A small autoregressive pixel model, trained from scratch.
Data: trained on made-up ball-and-stick molecule models, 20.0 epochs.
Rows from block 7 of a small autoregressive pixel model, named by matrix and row number. Rows with one number belong to one neuron. Each number is 500 + 25 x the weight over its row's rms, rounded and kept within 0 to 999. All counts start at 0. Numbers have three digits each. After the name is the row's rms in percent of the matrix's.
After each neuron's rows are labels from the 100 images, of 14976, where the neuron reaches its highest value: "strongest on" is what is common among them. Only what is clearly more common there than usual is listed. The data: made-up ball-and-stick molecule models. In brackets: how many of the 100.
# fc1: MLP up (model.blocks.7.mlp.fc1.weight, 768x256), inputs 128-191
# fc2: MLP down (model.blocks.7.mlp.fc2.weight, 256x768, transposed), outputs 128-191

fc1.151 112:490470485486508483513509514546509501489508477499461480506480479510504503484480449512531537506461482492509484508486509480519503497513495467455508529489529513482524565523492504509500449491505458
fc2.151 086:524505484501506481511482500442496480472497503502533492517460513525516515515487513455498505524546500500532469492451491502503491487475520462536512480476507509555469496536542499491457472463495494
strongest on: balls and sticks (62)

fc1.176 119:513498507444471503515503513505522536503529475480566549495455481515493474514529495459481515525477498487443523502488484521501505483444463470491503537482545521467505502471490524462465480493505468
fc2.176 117:515469479477496498455464543524481483537512500539477465509476552525489511479467492494484520509433480508514482487483539526494520459498481458465528503470459517514515505535539530519564471507494483
strongest on: orange ball (62); balls and sticks (62)

fc1.537 117:502493504462481523467544486530498508438498520501560545504493493492525506542534485457492545524533458469488516488468547501512478511445486475490482496513517511482489527471534531503504484486519529
fc2.537 130:494515507498449514491506523545459442538474483546504540481529523489494487538490481476433497490506535497502489490510537476498493471496502464505528487504524503506487454511526457479508500509515505
strongest on: small balls on sticks (70)

fc1.625 064:497521501484442455558487513494519477526498470503504522496521496474484479511502511501492495479492472543492521506517501444474483503491453497505509513544509528495523501492509518511483509510504517
fc2.625 049:477510469502514544499490503476489467492501477494512499497501506524508499464541525505504466499481474498499508479477511518497535483511458608516488528515478540529485496509517511510544502489502455
strongest on: balls and sticks (69); purple ball (61)

fc1.116 083:483448510500561492500498520492477475501479483457481471503478505489491526533480486522495549479492543540481449524498557509512500510523506489479518506527496519524519539484475502524481466546469464
fc2.116 066:541518501509482520479482487502496523508488518503479474532523508521495505481579496489470479482515476441497529503514547450498494484490533415516446490520512540507501491475495467498509469526480503
strongest on: yellow ball (95); space-filling (83); balls: three (32); balls: four (30)

fc1.331 101:507471478467548525522526483471550526512484505481519489489469407504523540460505462483543536495498417503507489509486509516497508513468466509484453519538515489507513485534457459511482476494536521
fc2.331 094:529516491523497528469506534507484458531455549500552507499493513518466514528532493501528500446501515525475532501464494543478532496516509548513486452554498474486510503518513491518508530502481483
strongest on: orange ball (89); space-filling (89)

fc1.3 100:489498501492502502496504520480491506500515474522500501485556490523462536506495529450495488545509503537503473514475479485505491501490488489458520493471471518551530485485503466503491478468474523
fc2.3 098:497542482515484503529483491489471478474490487470532451476539490498472527461549473500495507466502518494463515504455525491526485517499488451537483533481502498533483522476504486480487540491489515
strongest on: balls: three (27)

fc1.546 124:515476479496520551505517528505525534497501459502499475513496509463500532513513452493528492503505463476480487507481465493472463500498486482495529525471484554541528498489480475502491481506491499
fc2.546 132:519485493507476558512528515522469500453485497476460490472490529481518491511485478511513506462514522461527520478515437524465499472497495506498511530502476491543538486506480479468518508535563496
strongest on: dark backdrop (100)

fc1.721 101:521510444474506489522491514534535513484505506496517480472522466490519514552525487494498500532539473494469515490543525491516482516464479469486491526494503465508528525528506463461452523531459513
fc2.721 089:482515473485495489524495526511520515474502448497513514469544482474465528478534458502503516531489445509464502516509473458493478513524472468483475513489499476522508504504502467509465521501478520
strongest on: balls: five (27)

fc1.536 127:499493480443527499492512479483507504492472495549518485485500477496525547454502473500540551480500475504506499517526525469512488525517465502514498534496475475527504497531528446523522522486454517
fc2.536 144:502461528476501531501529481512554525537512511486498529493489444473492496484499523532557505534508490503512540501478493554488537493492505516486462485505521522482505529526450536510493484490514482
strongest on: space-filling (97)

fc1.282 094:546499512497557509539499505490503479479532454493506530491554472484523487516499465485490474523511470514470475497461525506536519507458452503496547522495507473497508499456469492465501468506521473
fc2.282 082:522500527524593477501508502480481509422510498504485526453529495512512465535528538472474470498484484508494462506490470487487532475429484441538485498513501517521512463528494516463478513501519493
strongest on: orange ball (56)

fc1.735 113:543513472469497453519552483517502521527508468467462518527469465486469509500569469516490537499481486511510539495450512492546478516501466493495457495495578511491458486493479497479459502508499479
fc2.735 090:522508494492491516515489452494529570502478503501489477495493473517522521474502520515497486511527492418506494488517550481481506521482475429505516487500541518478494505508468490482467450491441472
strongest on: purple ball (73)

fc1.461 025:541471523515492504514498457504479502470454435469503508464499482497534471514465518556487481498473526499499465457472483496493506530487493464525489469468456527503510513483492505495526511490536535
fc2.461 034:503505520481458532453510515523494494535497487515510461506494479531497519490518534522491496506524515505534500506531530451517487458546523479530534539465489444483471506553488493491499481492465470
strongest on: balls: three (25)

fc1.547 100:490529483501493503488518477512525505489496503479487534504506492515499527516581538500477483526471473530504548487501467475516476485482489503485468493507481500507477510462466460475462465504507521
fc2.547 079:508517544508545448524516494484483507486504532482500488484514517479492487511499525483474501524536544474474465514484501485511494502467542414544505502495514444495495492535530478494496543503436510
strongest on: green ball (90); dark backdrop (90); space-filling (82)

fc1.394 076:504489469533454513525510529549498492494528493455505496497464497537515509504523460498515523500485507559462489482493488511481488497485505516485498510532529531528517520498455496510502495540534533
fc2.394 075:507494462468449563452499472507473489486528492464558468535493525480504500522562483506492516507493567502494544499461518525515525502482493531509499500472476507490496496512466503503560494503492491
strongest on: balls and sticks (63)

fc1.736 111:542487483464468463513473508507534527493503513516536469517461514543508485457490444516511564520467527497479478499523519514488505487522516444485525521511524512487513512509510518484533554510518495
fc2.736 114:531518496529525500454489528514521490463500517466510497486494471487528522513516539507539470482533501528507519510506489540496511465451500478512503462521507498527531491482432493473500512520529488
strongest on: yellow ball (90); balls: three (26)

fc1.480 096:509517493500520486474502494529494496435531497492522498504495521491481496495526476460525485527455465553509540513490510490519513466446491496513483494474502509525527488546511484497438447520476454
fc2.480 087:489481534501520494482453537507500550477521448482501502506510534540521501535499467484471483548491508528500460519498484462485539526485494511517529481469484480495472510489504505530504480487447509
strongest on: space-filling (99); green ball (68)

fc1.267 109:478472495484489478483481559496519488455488525481546556502495532499506521451525508489515499501497494541502489448458485496479503466522538485482498483503476520511511478528559513484477508490490519
fc2.267 102:503489503459510492547544496469504424531498504549468475468525455480508495526477501480516500439463475494492505522515506507485509444485487548487485509515490513498476517526551485487529530499546484
strongest on: small balls on sticks (78)

fc1.644 100:507524479511516476477512480475500497463482519484521507511523496473512513471488510445482511520485456497491489532501547504549481501506488501512454510491534499513494460505490449512476472490476448
fc2.644 102:474527485510495482517486476498500539480467557469490501508461510496521497494501526487487509519525515447466453493565554475502479532475555483526523526470524468485507478512508490495490485524488487
strongest on: red ball (100); space-filling (92)

fc1.483 026:445499496453468478540497520489521485497549514491492499522495473469513505500532476485511512467469506491540508484494543500463522500468509486468509462490533505541531517484529485467495482517503496
fc2.483 034:492474454477502566476498537507509502514542496549485478473467523522493459512468520519516475488493494500532456499518534473536509505541442514497490528545449453498450527539476458511473502532483527
strongest on: balls: three (25)

fc1.520 096:478509505494461472511508486520500468529522472530533459534455479491485512491524494513484542528475484490458524536546472527535503509490474479470477501490504533502506540470480519509528484509513497
fc2.520 101:540498510515526531487506500511484495506518506469509528499502501523496495526511533507478484496483513484500502540521470545515511444480521429517459474514502453503526525486440477474512494487509480
strongest on: small balls on sticks (73)

fc1.626 107:515524447462520520528511506513481497473487522503477540452476454476490497487540526511535518488499512519526504497468461497524488478501440470506430450500520517480469505493508511493475497465503480
fc2.626 082:522535489511515492504510493482486525466516506500497457488559548480497516480499461509477493527498485517471499479518508456512459509507447457488519532464486506539552496505486455478508506539438512
strongest on: balls: four (27); balls: three (26)

fc1.598 111:502446462489579501495516511476524508505516465499527512529478544506469530481499462510492464497477471545430473510487501529493509524508497516472537505488487586527520504507504504506481465511460486
fc2.598 100:465477496517426512487491535510457476478474509516464521519526542496513503530470466492488491489516532490512513487528522472461512485550527500500550518496496484526511453525503515462507529500536538
strongest on: dark backdrop (87)

fc1.471 113:507487484473515488519465541459545495496501519511532511529487473509514485459505494482528535494489548507541494499473475514535503515512486480500453505505528542484477507519505520508486494499494432
fc2.471 101:516529480519464527473508500506486476492436539500506501438522494502491498521539498537490481440503501494464530481519513480499459488511534511491483511512496486510523469495472440513474503535465495
strongest on: small balls on sticks (60); balls: three (30); balls: four (28)

fc1.649 119:484503486503565514509497493504504483504499515498469560497524468513499545452530506467479491504530487521473509507453450482507503530483489488465506486508509503517498512490497512509457467498481495
fc2.649 109:515514505498480522512485534492541537481473527525514487471513500519522474503502523504460470500454522511498520515529490520471497496499541474468478519525502518480525496513514480499486499519462482
strongest on: small balls on sticks (74)

fc1.338 124:502535516500488517494532505524480477480500468506545542478565491490502502499468498510494519526469506556488553484518520473552484493494517494500456503496526505482489522478506456529521468499480493
fc2.338 134:467517508529509482463508493546449522477499520473510517486486487517505440487525531474475507568468509512489505477558544467568482512494499517490492520498489503496490493450488511480497474501566482
strongest on: orange ball (99); space-filling (80)

fc1.47 125:558466492502483483526469495500496508510500487468520514526480469496457485514499476480570534518517503519516514493517485492508493466434522488503479530489520515476497514519531478537493503473523556
fc2.47 129:521478447515521542467523516520515508476481490499508508506504497465536538458513517527491458479482512510499513498504469534459498486487476496492542497522501539527528487450454513491494449521492452
strongest on: space-filling (97)

fc1.17 102:472529503499458519488539519535547532482522515506495538485458532512473462488529507521489515525467478504473548480464503481534476545522512500457496523520494470493519506524497515500507557503451523
fc2.17 077:530468490467540465493491473488520476518480487524457493473532472499502475548502475495497475509515505532522461488508499485508490451458477430532537506498547496482450518542545513506482473495501450
strongest on: balls and sticks (63); balls: twelve (27)

fc1.694 103:494484519531524468542488531503523546487544481473515488511520474466474498560531484487530486547524457493486508497447455517491500499503488503500500496500485507534516503545521516516428536506471467
fc2.694 106:468536525572521497535495514519467524529515484501517480504507461560509491462482548476507476505578506478508509503516492491474472531482543511493535534498504493535497482481527497506484540492544494
strongest on: yellow ball (99); space-filling (60)

fc1.192 103:527519507495529483523494507475497492524528487546510481465529477452472448515502483500517496504486486512481484521466526509518504524508408503507524516524478518484491522492517489485478507483513430
fc2.192 112:502507534509540495534484485446483501467490494503482489479502519499542470514476506484471462459518506470551485483497467484489526479442504562554522513483513502517497489545543496472475505502488467
strongest on: yellow ball (93); dark backdrop (89); space-filling (86)

fc1.109 091:495467515467473473505486489541515524532546467455511525516467485461484512527505428503504511517487437490480473486532517508516486497489470483490537520470515542535455536502503538519511467501537524
fc2.109 088:487483497529485494480504518477488504562477486466464502515525517531487450559509497510481435495556540508513509464505473474482522500513524481488521475508498462503492467549482517477487487485481494
strongest on: green ball (67)

fc1.637 106:591500496466492502521526511519501494486497529479503483502494492528512539512505484508504516526490459541510496530485515498508494492485496480549504485489499483473495485433524443503509503533480521
fc2.637 093:508503458494458483498478511487483496505491514517465495497494508477525530505487495523469519511485492470548488500492507468475480524527514487494514525491495503508479514552554487540503521527497459
strongest on: balls and sticks (76)

fc1.758 058:539472477469482448492502499475533529520481503500473467513512453471514542491497511499561528491500486488507501503539540503495478520512459501515500522507495558510492497482520500506506547500468494
fc2.758 062:524491518510480490485491535515495507455483505506490512489487493520502508533495532507461518486506558473514501514487464466505464495539484604493511522490504475487521499490522521486472484517507459
strongest on: balls: eleven (26)

fc1.302 101:494505521486469532532516521502489500465502484496506525509477532465534502524457489491473494518471518486498471489476482482513474477494489472493529526504508542491470543486523516517482461489488456
fc2.302 091:514458488445526463524519463447509521490524504482460507489473481509580530495479485502512530525490492519531485490500485497528496475491491502569533502455521456521491507551516531477515511508516490
strongest on: balls: four (27)

fc1.428 024:509458523468526481486489516519491530476488518488506486505491482535519515470496457469512458501470494503543520504529502505508513531513516481502484482510561534481479507483541474473524497489541488
fc2.428 035:454513516501477473501505527527477446534509506473529461463496528488459459524552548523490525437478508521511477533518522477511510472483480486508507494501433490500483507520477503497474516517454514
strongest on: balls: three (32)

fc1.475 038:540476510495480442532480459501487541499489468521504448497450507513480472506476498454532501519466494559492519454500552428535501476520494521496480539515487490524468517516457506509506462541491501
fc2.475 036:458466510494484545431525519480526482477473516470527523538507547526512534527536467522530529558539508427514515529539524510481494520514535542489481467481528523504531512494528491472503458491495501
strongest on: balls: ten (25)

fc1.426 094:503465522469506455545489479490523505491511460473524519495515444477487537504556497493551501473504523511507503518465494508483522509452470520529461510507466514507493490518491506467491479466517490
fc2.426 070:483533509517462516506479543489450526501498495432485491488511503577504457545489487473498459529542556506549486475491407481520477525498493547545508465478523498536500486490521490525478461479496488
strongest on: balls and sticks (62)

fc1.612 118:524524442450527504519488482495535528499502510490554528508500448504514557459514496510458524541475524508509483511537440474524467514455497456486470513474518487494470520506508493500495471512467498
fc2.612 135:519518525536473557486466563523507467473501512535496500492500539497535495502532500509490450461457544494500512502480506487478487459504478538553529468506475496528525495495492476503494512513480495
strongest on: red ball (98); space-filling (86)

fc1.158 115:531476479510514492498495516513481488505509480466520466518498516468511515521526432482527557522480454555453496496511488510499483504442510487482515494510514507491504556451477484516531505538512509
fc2.158 107:515482504530509473481497483535541500499493484486481506503519481523495486461507480508530487514569520490498481475526501468466497510467467450485492492509541515487508522547482497494451474517500473
strongest on: green ball (74); small balls on sticks (64)

fc1.602 125:508527506492493453496479506497519506504497496516544509498538482495454559479506500479535521556520548542427540491544499479510451474447510466509468533503523504503522504463504493496479512492483502
fc2.602 132:487515471480486487505462461458534473515504506490569478546501502521494540505536544485519492501486495527484529496443473539528519494451508486516478505509524521492483507506488514488502513480468518
strongest on: dark backdrop (92); purple ball (55)

fc1.163 096:518478491493523480509501501534530513462519485452506467490464472530507536490537446490496523502471429490499511532508509505488530505472470479529512484493476522501521479527489527489443503539491507
fc2.163 074:436546493533462527477502494528502465496474485471549564520528481509520497482549509484488449526500496512462512472460528510483503522524511519515479472489500500510478472490484502522467458482519446
strongest on: space-filling (90)

fc1.436 103:506438441467510484507511506479511475472470539516492515540482456490492522473516515485545486483498524481531501477472513509505497472482485502490444508503504523501502499549543546493428499490514477
fc2.436 114:500513478511480509482501488484494394508425569519492498488508507510494504470520503506501487396505492491477539482493512500482493482517505564481499509510492510498502481508495458455489532503499501
strongest on: balls and sticks (84)

fc1.273 063:484529482478521458516500519514492509515498509437490483488512512486478538514502462534464497498510481492506515506475504509477520531488492488509466467509492537523520505484508520499506498534518534
fc2.273 055:467496548466497545467508506474491492529496477527541491496500439541487461496484494484512498541506527467521478535546538506533498484477509496520447519489528495507462532504503501494490467503504495
strongest on: balls and sticks (66)

fc1.701 080:528476501486537451532509546458533495527508514496503473515488462463502474463517465509568519510489538543473483498508575492519488493510469513536494503497497502523477498537560538483473495528506478
fc2.701 078:503526518494471515485480512489463491501500513508517509494484504541480488483527480516483479445510461472493484480500526473502476525494487619492482494506463556546516517535502484441476525493438468
strongest on: balls: twelve (26)

fc1.448 084:511496519510472473525501515546479497486521507516512531482490506452476488426459499495512529489501513479512506490510467510499478503506519489494445539442540501518502512530515516538466490524490469
fc2.448 072:444521508487512519472486482482502514540520448499476489516511538530488478526469476477481454551503493509476479537467511517509500523526511494500530497513476508508499469451518527464540521470475561
strongest on: yellow ball (67)

fc1.0 025:512501507525499498476479492508501476497535504495487524496495497504495487494493513487490492490519508477543509530534515518516459526489494495498539496509540488494517522528525464473507516463520514
fc2.0 031:480548543517538483498485448516490536543493490495480451491450506518484459521545487478517483487455521521489500495534563491494488466455495526559524533506471488445428483528466485520492493505487469
strongest on: balls: three (27)

fc1.349 116:491527520499472500526518496525518523445526505504496491466537521526483483553482450500457512509514462483496489484500533450515477512468523485512515525489480512485528492505491466489476542511437548
fc2.349 109:511532547508484503491468502542489504479500507504545516484528527467475477503487466490500472499515523517510522498500534477481529493477506453484522515510487517499510504524498481476554490525501510
strongest on: balls: six (26)

fc1.311 042:487490454488493470506503495489503474491489468496474486508535429454479512493548523535497467469498498480504505490486560512470441478494514525535501527505454510486499482500514522526508537473470526
fc2.311 044:551492517488473526521503510504510518489504477550516558512511531550523463512478492499469520491508515512503506482504488448506504470503459578484500511484521409501484540452493507493493478494468450
strongest on: small balls on sticks (61)

fc1.469 074:512525479506449489494510511522531523499499493531467533482536542506491512459462463540495501506501540478511485499484497475463500527517516507494467465547514508511493501506468478488468498480474497
fc2.469 068:479526508490557513472522473508514470478462532505481497514481454489477507489471523511525483515473481504470510516482540495531490510512522456513544479497534479467507504485482508500474496477557531
strongest on: yellow ball (71)

fc1.670 096:494505501484520472520489504513490497508528483523521557527519496485448594507508516464508486538503523545459468519486484506480496529490511467447476497465530527505504490499507503522468490489483504
fc2.670 098:496538512475495490493495433466521515530511484468528474512556481461461534476497533507550487471514508470493546508485533523496481582507496468518470491509520519525520499531452501486518523487477554
strongest on: balls: three (30)

fc1.749 114:518508519494488514505528517535531513445505511483472464519489520514512486520528451501481489553422538524459473523427512470481502500479491487523524485484507514473508550473481485465486512502520493
fc2.749 096:537526464539535517495501511520508527540513509503449516475477496470499515462515529525482501472508523459509536516526498568497437474530501443532484478498521481546538512501469498510446494526506497
strongest on: yellow ball (89)

fc1.576 084:493495509520483491516479511460478458506523467527517487491547494510452452516507509491535517526495513551495528514439503492470512463548519490502511507480463514515494476523548512533450494494483484
fc2.576 087:481498522496477510483485513502464503503527470474483452544472533538487472514511473494485506532498532525528501510474499508519499501503481557518493510477496535536495520506508486496498517497490506
strongest on: blue ball (100); space-filling (95)

fc1.643 117:487520499488514540527499517490502525431525506501530510504512508503501520558552524466494471505494530555496475511481453496520514463513466470532528499489447479522513487451482501471443495516490517
fc2.643 109:501471488513459497504524503483498508475500459495544474511482470476502521492489534489492518505509490496514489520507529461464528530488434496489529509498515546509464502514522505495464438515533472
strongest on: dark backdrop (99); small balls on sticks (67)

fc1.46 105:528505486506485529521493541505466488512512490517498535460445481477525468532524519501485513488521486496442502460532497474512451480471475486527540550510533499494471552464511504533533508509485491
fc2.46 104:501523518480518462513515477504509535476505494467466496490486504503534500541453477492507508536477482463529485510484510523509493518506502456529495516475504469486493485501500541496505526505505489
strongest on: yellow ball (77); orange ball (62); space-filling (60)

fc1.128 118:498541468492510488513524488516524528486483523480507496480508508473497489544519467514527531509505472491468525480513533482529489489516532494517416521513472507490511524511526487521527549478474476
fc2.128 119:485502508466505500514518452508516551471502455458471501492519488547464456517499535496523489503500499507511516546511489531487481519492531508491457489522465460510504458530501484492503503485514497
strongest on: purple ball (96); space-filling (87)

fc1.112 121:525491520489552501498511491494481496458512471523524512465513502466481490472523483487500521534463458514477519524532503497514476476509475487529513509463478523544531501547522439496496480509511482
fc2.112 093:487504474478540486454514526531457507500487481560468527486475520489480481548499491496467506492488485511498477546471497479516487511556512487473498457511502492480473483481545507498513476478501533
strongest on: balls: four (29)

fc1.60 113:514516457485485534496497507479511480542491513481499558496497435529500487478555537497527524483515548497533532506466457501516528514509496493497446495484497504492474533483521514457524506454535506
fc2.60 095:505501518532497450490494526524538532464497521493462509479528532490484418493490463531478470509456524535489500487540501467493480469504512505475507521517475492510523471564454511505456490517496525
strongest on: small balls on sticks (60); balls: five (33)

fc1.73 117:508470494437504548494495491523507499500501495490492450503511497460513543486509449487506514504545452537518482510482487474481515502517490514508528479499518545530492498508539495488480530507500493
fc2.73 126:518523504512507462484476486519537504505511502502523483506520447548490485468499523506495481496512530537483507538519493456515482550535513532493521475505477464508494507471490495523479535493452507
strongest on: blue ball (99); space-filling (77)

fc1.297 114:524479515485476481520529529470496477518511468454512512528480462502530500538545470505517524532504455524499542522530474499525466460512495481496457540513492490455499517486521493470512508512489510
fc2.297 127:487486468509457514481487509491512535511502482512496507540496561491497556497481463510503486521485490533479491533477521534450517525541496480475566487496519556458492522452488516531487484500504494
strongest on: dark backdrop (77)

fc1.123 104:489529457482522527542509532461517508512501500500533528464497545476511489537515503496461506508486507509473475502524515520522500503487466506513499487510457457519484516473516494503540519463504547
fc2.123 097:498493514523479476519494524527495510486511487480499555494455500537531491523473483467472503552493529513525466505472474502460512483483532476524538503496502537454477498493505541520497497468548487
strongest on: balls: three (34)